config.yaml
train_examples: 45211
vocab_size: 30
norm: "batchnorm"
depths: [4, 7, 4]
kernel_size: 3
widths: [128, 224, 384]
orthogonalizer: "newton_schulz_5"
adamw_lr_other_params: 0.0029
batch_size: 64
adamw_weight_decay_other_params: 0
Rows from block 2 of a small CTC image transcriber, named by matrix and row number. Rows with one number belong to one channel. Each number is 128 + 24 x the weight over its row's rms, rounded and kept within 0 to 255. All counts start at 0. Numbers have three digits each.
After each channel's rows are labels from the 100 images, of 14976, where the channel reaches its highest value: "responds to" is what is common among them. Only what is clearly more common there than usual is listed. The data: short English words printed on busy colour backdrops.
# convs1: 3x3 conv (model.blocks.2.convs.1.weight, 32x32x3x3, each kernel summed), inputs 0-31
# convs2: expand pointwise conv (model.blocks.2.convs.2.weight, 128x32x1x1, transposed), outputs 0-127

convs1.27:124072139135144114124162145145069110118143136115139123158105146130095162132096133127131076126102
convs2.27:162115127149148142132106117167147137153122140112145104165102167162151165079144125104152138108067142161093132092153092143115149110150126126132113113168115170128133097147116135133153140133121152122139139155127152122087162083107163140108086114109158144114135133101134103126160135150106138149101085136144147117113125110139081143135143085123099129137131100187117109126101114159181101166147
responds to: the letter c

convs1.29:133156106069120139111104081142152122155104101118108115115142151109108093121177113121153120127103
convs2.29:137147121162113109111157142112106119148148118094139123116108156117139125147094156127077108163131131154090127119087105182128128088093130175140132164177192161135082102159152159090132131132124118152104140180109091113151126156116119131130118148118108121109120146140153115098119112142111124137181125118154139143095076122113116146116132087134151149107143126101160122129117093134162138082117
responds to: the letter e; yellow ink

convs1.13:135119096134107091122084135139088110092138114141176125138140185125085144106116125120118129156139
convs2.13:116154123127089148192163163092124154130157133111097125121114102090157120138123130137113050167124120158093144110118142095120118089090083109128146129139119123130127121084151131119128095122132124114149118099128108113162148133082126135127164089128165141089087136115132126109147111132119146158137134123123101155091139120117141135126135080117081150110120146096130175114110129135162111108065
responds to: the letter o; the letter s; yellow ink; white ink

convs1.19:141130167107134192121105075117119127141111100147135108157138120118149188111114130113123122132106
convs2.19:145077143156116172095117094130115178153115111131158153127131129131169147075145127135126105094103122138104130131138165116102124194100123140081101116134149153090127127148157133128156125168151100137165119109128180120118136088102116138181117109146155144130107093149162115132155126127156126139129109096108160131141134117092135120119176146142122117161117103104126114128123154178164104148161
responds to: the letter s

convs1.2:108127072145127123145098088129132123175099132106098119099136132124098115104106150173121103098120
convs2.2:096119103124120121144116182147122087106111132129142101159145157145133164142086086140159129106120105124119139144116125127141155103120108131109139135129141105099103117131128149093110120157131157086129174171116118140136123108120150097153116160107136116154134069146161134111132094110111100090195089111156103131126083138102123179114126112142169170179127088120136155151153147108143158124136
responds to: yellow ink

convs1.10:132106133120107112105111096125132126130162122081096120137111141149187126112172131177122147104101
convs2.10:131113113123170125114141130144105132124111128139109177125136136104176116098126134104104093191144153115128149151134148129119141179121163124124154144142121116119102105121122127142132105132144162119154165129107143088144093104110126074091133133121159136158097171132050149178158179129131127166099157108137116130149134082109122108139130115113143141107096146107166088158119114121123175133129
responds to: the letter o; the letter m

convs1.0:164137094131137096122099149110142122150150151123118151133134141192138121120169080088134119106127
convs2.0:079129099078146128129145150137148136105166152156113113105159150163137140125161115143114156136145161127085129170123107145140128153109120088142126103075118128100106121136135141099096121141188128108121146157156133091147129127163095108162113172146143101116105102144145133155120101083116115090092099092130131150164136109113117179120101131114157174167118106123126137108143149144095112116153
responds to: the letter s

convs1.9:125110095134118095147150142102110133079117130130118109139145076099101132123098169176153140142116
convs2.9:143125111112127132143139136104141068124136113167125155111128137121087151154116169118153163147149143112153134146165080172129134132109124096114119139122109126113132136084091165100136133087116129150127115114109140126095114131084139092086215129100079140129124135142128127138112098098108096067121157111127083122139108143169125143127121135158160121113143098152096121137155134130131086103146
responds to: the letter w